A small image VAE, trained from scratch: encoder arch regnet.
Rows from block 9 of the encoder of a small image VAE, named by matrix and row number. Rows with one number belong to one channel. Each number is 500 + 40 x the weight over its row's rms, rounded and kept within 0 to 999. All counts start at 0. Numbers have three digits each.
After each channel's rows are labels from the 100 images, of 14848, where the channel reaches its highest value: "strongest on" is what is common among them. Only what is clearly more common there than usual is listed. The data: simulated telescope pictures of galaxies. In brackets: how many of the 100.
# convs1: grouped (3 groups) 3x3 conv (encoder.blocks.9.convs.1.weight, 96x32x3x3, each kernel summed), inputs within the group 0-31
# convs2: expand pointwise conv (encoder.blocks.9.convs.2.weight, 96x96x1x1, transposed), outputs 0-95

convs1.21:482487485514515456445460539512470445491559464501536489504524475501581503427467574568495551476564
convs2.21:608526561427545510528452575470518476539508562486540500521496476468558502493526504490478529439471495530504554456516491507501495495476465468467552508526470491550511487426534507528443466473550483439494493511586430421529454503535597485475573462497444541499441541482484532480454547562509470450
strongest on: many stars (88); bright star with spikes (54)

convs1.64:451491486458538460447501560457495600491479494558455494503474510596504542467465465531531455498515
convs2.64:477484531480451482470562580460554453525547551541575481479436441514462513479498512514529469440497464496523468516493575505446565528519568521446523509536496501479518543464518488490507501446477482585544578510452631507478495539526549442546495556520536506569489524562492498510509440487501498447
strongest on: barred spiral (66); winding: anticlockwise outward (40); winding: clockwise outward (31); irregular (25)

convs1.37:436530429506476507435511539504559480478456457521478546513403550483519483494516484461522412493507
convs2.37:461442512502533513544510553561520487518498531511553515520521532503536377443530436474487537551543479561538538491450490518482520437555502506496479496594446477492487532556457515589487515483432491509479560476497473424514564558559479496493533514541450419554506492564540490479553480481529462523
strongest on: many stars (78); star cluster (28)

convs1.58:475523494483534476460435525495475531439440560494486415509583476501550479498481536445508496562551
convs2.58:491541521487500498485516525497529579545509493535499518414521511538471473471471440455516503509498550463474450541517506469433458490546494500462434567535527449492445524493517503508501588488557496460502506522426491513542557580533481534542422476518505467545371513551476531510513485590476481413
strongest on: many stars (90)

convs1.39:464520505435487428408583510487521460449497531491502549518479510478515415484437492526479473489468
convs2.39:499598511427476502429429496496497481469506581542510477476473562449520534523498519518435493471567514472528474567500538523471479474464530531523429556540539536512479565521519522506578528545526534537524526464458470556506542530501476569473533620517462521538516501544502496520469584482526559530
strongest on: flattened elliptical (75)

convs1.18:525503534427546528552482492494518518515570514525473539497479539497470524471430395516509515447576
convs2.18:548519468507465450489437421589506482494505468473475467564507475499514544522495545452530514510529521438481532468549479506468483437534498439461520440492508533346471511497486519448517532533540451518523446478581480498474507454435482500522521445439483440512536510562494463446468480410510502488
strongest on: many stars (89)

convs1.50:476506427524519419535594521452479490552475463523520481532509499547514541552480499566503512550443
convs2.50:494415446529548463496529539487549441499554535490527530497461508458525562484494465494558492512536447504426530469488474460457545594523430475469446613427550512499469472444543543487453541466454494475510536591544481497577483471528516471484481577507509534483461540501487509524521506542472542495
strongest on: flattened elliptical (51)

convs1.66:470512469490468478496477444486449455490491512580520547518557496432405533505517555456489564461480
convs2.66:487490519495478533499555538441518456472522501456555492533503459456426474475462479467488493566534515526485493527465521568455553550399439527535491500519525542577512561460466377499478432467477417419510450545490485450509469522495570520492460484523493527513558489435525484510522486475477541446
strongest on: many stars (77); bright star with spikes (66)

convs1.31:516585527485548487504477516455485573468551523498522475466441493464534521543598471538526522462448
convs2.31:447511430575531497475548481558486449438563551493465468509488494471496469495495558565530482563543567514469507544562457472489497452495469498530439515604520513431488467577514471475558426477521563455501544450455500497570505498506447539484580503546539429521454504517519483482525509506521476508
strongest on: many stars (79); star cluster (32)

convs1.41:530443578526530496563526455558499468468443456472512524485444454533474537507505507470581505559526
convs2.41:509471521519513521497604537499430546437498503462493582436534594446430478571531533491561567558509529504551533504491497490530534481539445447536547516523502500537511519405472476558475547484535488451535514527557512486546489515480475466453471538495469490504435489490549512520541461502445530417
strongest on: many stars (82); bright star with spikes (63)

convs1.56:546536495517482552590480450509555489501487468496555523495482598510502562445519586487516499486511
convs2.56:492483460541525502525485516452506503547477493430484417515526436502506512515502522443500513485509602511461507485516554554493457546458499456448572521490532479426496497453447557470500557508481509458460472626420508529464397539497523553491461457517533542482467473509474462524507482520408514544
strongest on: many stars (98)

convs1.3:473526561468468439558555470497520504453520479426601476512516483494493440515494571484467513521544
convs2.3:467443462538523483483482486472490535532532530434538518502504508486558487419521499530497545518546449495402495414532492488539462518517528520563496587522550553547432506525473492480471534475556476526544498491448541484462517459452499492486441526569409423522409515455440544512464519549479538507
strongest on: barred spiral (40); winding: anticlockwise outward (33); lensed arc (29)

convs1.17:460524482452552547477469449531454483490502431467539438537506499463520517419416446478516507533469
convs2.17:472515498567523505524509543461524489517520503509460481458587560457522532465495547520603478500483478499517522523618490549472489473473509529545437492444591578454464386523539524521480537511521451499580495549480471491508576498486483506451401486487514457538472514488442487525475507483482512508
strongest on: many stars (83)

convs1.47:521459480450495446466496468569479438494467503514489589477458564510495481462462579482519557538536
convs2.47:538499507485489467509470571511484447569456493490457459430573468467532445519509569432521563486473521532504453489518512521591476478475454535569451515553521543543470567480513586480541464568587430475458526488451515534518472476500559478492558534560578513470484536482498537529508507507467502507
strongest on: many stars (87)

convs1.6:584527516563495510513482507445495510501522507493533451472495497505506527517599493485596443432453
convs2.6:430550489480499580503465562515608523451525558483560513512432509463447537452560561482550472532491519471452526485542487527501458507481482502506475546505502560462551455538467561426517511477528478530494460487458498585538495448468498531430513528474470544514477491561553459493547494478455488596
strongest on: star cluster (50)

convs1.2:449445514471461536506525440511526527506510505541559494540509539457540449564516500474620468526509
convs2.2:530550500516542500527528495414486536510536483485518495490536450500449563484473489559460553534492530507468509545477543481594524519528550494528507568431490447504501459594430503427471410497449427520570481512551488484507531490513446510491526528583548501435506502488484545568458532556528516544
strongest on: many stars (87); star cluster (28)

convs1.54:496535567492470512497602523445493538495509467562422524498487491457554554455510465470494447485456
convs2.54:533532530466515513499441477480532483497511560492573474484457508469439577473635491503483431475484525555460482506431548463477462500445500506521558524476483437550535535541500505466504399547526554488526484594501489496543514547568467422528514521452484549520464456481527564493477530528506502496
strongest on: star cluster (67); many stars (62)

convs1.19:467528571504521528514470452512518510539534426485573448427568528490490563470475531565529516496499
convs2.19:539471490539544501540530441455574419504568526511520487503542524518571509586494505547409499545558485490473431521544519523487505452528546464533445469562558507547507504525638452505471539477485527463502451509480562493582536528499445529526563475495460498551514503540507492481514498522475502496
strongest on: many stars (91); star cluster (32)

convs1.53:484567499527526492520583540481455517523532544491436530516521448519501415436448514469518443546481
convs2.53:498424557543544550514562529503502457437567531477511503520561503499476489448495523504448458564544529468482528476494490508484502504555409455514525522436542520515533479435455477638526437442492454492484533484520463381534476509474480498461455541547524508484549467519554485488502555531514496494
strongest on: irregular (30); star cluster (27)

convs1.0:494529462495531444500538468476491579455448483448527540414500432489471487567509527478467509573502
convs2.0:482448532496529472532459454559493524496482516507429507515558534442464539589455479485557463526542477475451485452499554540467607563507497565544540576578512608546481522480452512541510480443485518538544519501496455512517528469514525495479474482474524475493497431571539459521541506524424485473
strongest on: many stars (85); irregular (29)

convs1.30:466435480489534552497464561475450447412452471500526542507502449556464436517468518505557497531505
convs2.30:393494528471465557448558515463540510540466550436465513528506500490541508494497437421479418524415466535515446509459491477495516459499473456505511569465556503567442504447540521470463524471534416513563542517458491540443446515567506466532475496525511509525490508449456530477561473531528467560
strongest on: bright star with spikes (91)

convs1.15:486520569528540512473522559501493471552509480540457482570528533484493476561569512515425590507482
convs2.15:504512471538480491500463505510493486452507490477430498453547447548527439569495551552495523483536473473536471475535454507472464394480530520517482391570473476490501477558461498474503486596482563473435499479579529494509487488493465426517445480539572455505495577523462569436469500498561494487
strongest on: many stars (69); bright star with spikes (67)

convs1.11:529474552436530445420524447488483520504497465430574462463548513464447484459496521547503486551504
convs2.11:545443433517534474485553447494516564501537561575456503473495561579430594422515467536521478489519528457513485500487500461472541431512498491509473591507492478467490456461489596487549509494467514557486528455516506493508506562569550550534514545498570581542518461489492498467498535498538491461
strongest on: bright star with spikes (84); star cluster (25)

convs1.65:486467484494528547515533437510519503516443558487486523430562458507582451468462425453490526473539
convs2.65:560497456471492529549491509412464521492537451500468530526501453467528508443513493512495449464414553507492466462424570466475491445481483550495484495453509503560560533440497476432450534447505455481503436494588545559512524536537585515477530498466463570452550433489521474491541507531498574489
strongest on: many stars (89); irregular (26)

convs1.5:524519524513499466451474561496434526508518489542596406461499528498537448472518474513566552518481
convs2.5:484468499532458476488472512494485533544499541473525536473488450500515467445430560484510483438530499522437539477499512503557465535492429559459558560447597442486505547456530522491529495472454500481474479443485489559505487503605517550395451584565501510526546478502491514513488552491482595486
strongest on: flattened elliptical (72)

convs1.84:478469508450485512489539444417435480496539489602491488495523482480464495534459446460492498409503
convs2.84:519461529483631464499513430492489423529563465520426485517514509486562505496533519571623478494471492584482445520532538490464408529559575489479424513488526494459470463487494486487481443505509492580453575499526493519471513461505497453523486524519479532473463507495473521480494501564510541494
strongest on: bright star with spikes (84); many stars (65)

convs1.23:513513528516520504482432482500467512551516474531549408417565501476488548418498468544509542496456
convs2.23:477433510366503450455417509485529511612533465546466513500531513515474548504469503481496506474509474498502457536463534509482566510569523524425510514435478452498550518480422497409521530556454491495511530568522519527485474525540500486495568512445518501497475586483432497502529448529488535537
strongest on: many stars (65); star cluster (42)

convs1.82:434509439481481485498546489458455462501548463440585493465462551522517521452553557479463488476449
convs2.82:498570456477524460441469435512481449523506503446533499456531557472494506484522463503519528534453463516498476575532424530500480542567548477545481494512460457444443440520599466526517507514532546511563623533466464492475592502466454528466534510509455448517532514548497464465553505498525434484
strongest on: many stars (90)

convs1.45:495512530490477549489391460577480520522526479482478483478486388528547512488474476518557502456471
convs2.45:547467506542459522480487552514543515500503546480505480514515465482536573495523456458565477511561488485457536480501501449427470517479457489494500599408587536502443497480488561485534510493533453505520494527465476532506484495495526545427468653508527543516473515502501485462550613467507550483
strongest on: star cluster (88)

convs1.36:482513449515521419526561525409524481470465497536472456544509556499475522547462490427480557536483
convs2.36:495499533523472507494497499541523471482543476477569464514475549463587560457554479450527503490521521504453501449495503380452502534490465495465437615490552494530485484530520498464550548479527433496569442487497548554556468466483514512439470528483512540447467543496507444473434550448563558532
strongest on: flattened elliptical (38); star cluster (33)

convs1.80:573502555519522522516515408536485444464565525528454489459549455478485471550510436558480513515493
convs2.80:471479573476502443451524519513507546563447541524533538471472500553479525525507501474384531391508512547511537527423491454506554508512527507485537502519479451527469508460544525497498566527441452466502501517500490478519532517536457488564481495425474550534512560586427469489556442453443450466
strongest on: many stars (88); star cluster (30)

convs1.1:440496465478533522472454454391462530539496539452485472520499489491478527448489498456579440485545
convs2.1:494522490485473460526456482475448567438509530545580529478481537470505516495485477463446382489516561474475470545502429514500497537507542457450512521504404552483551468498596424496449445579488533510479503501453468481541513545517523473549503439446515516495484425509538549492524512483536482579
strongest on: bright star with spikes (85); edge-on disc (25)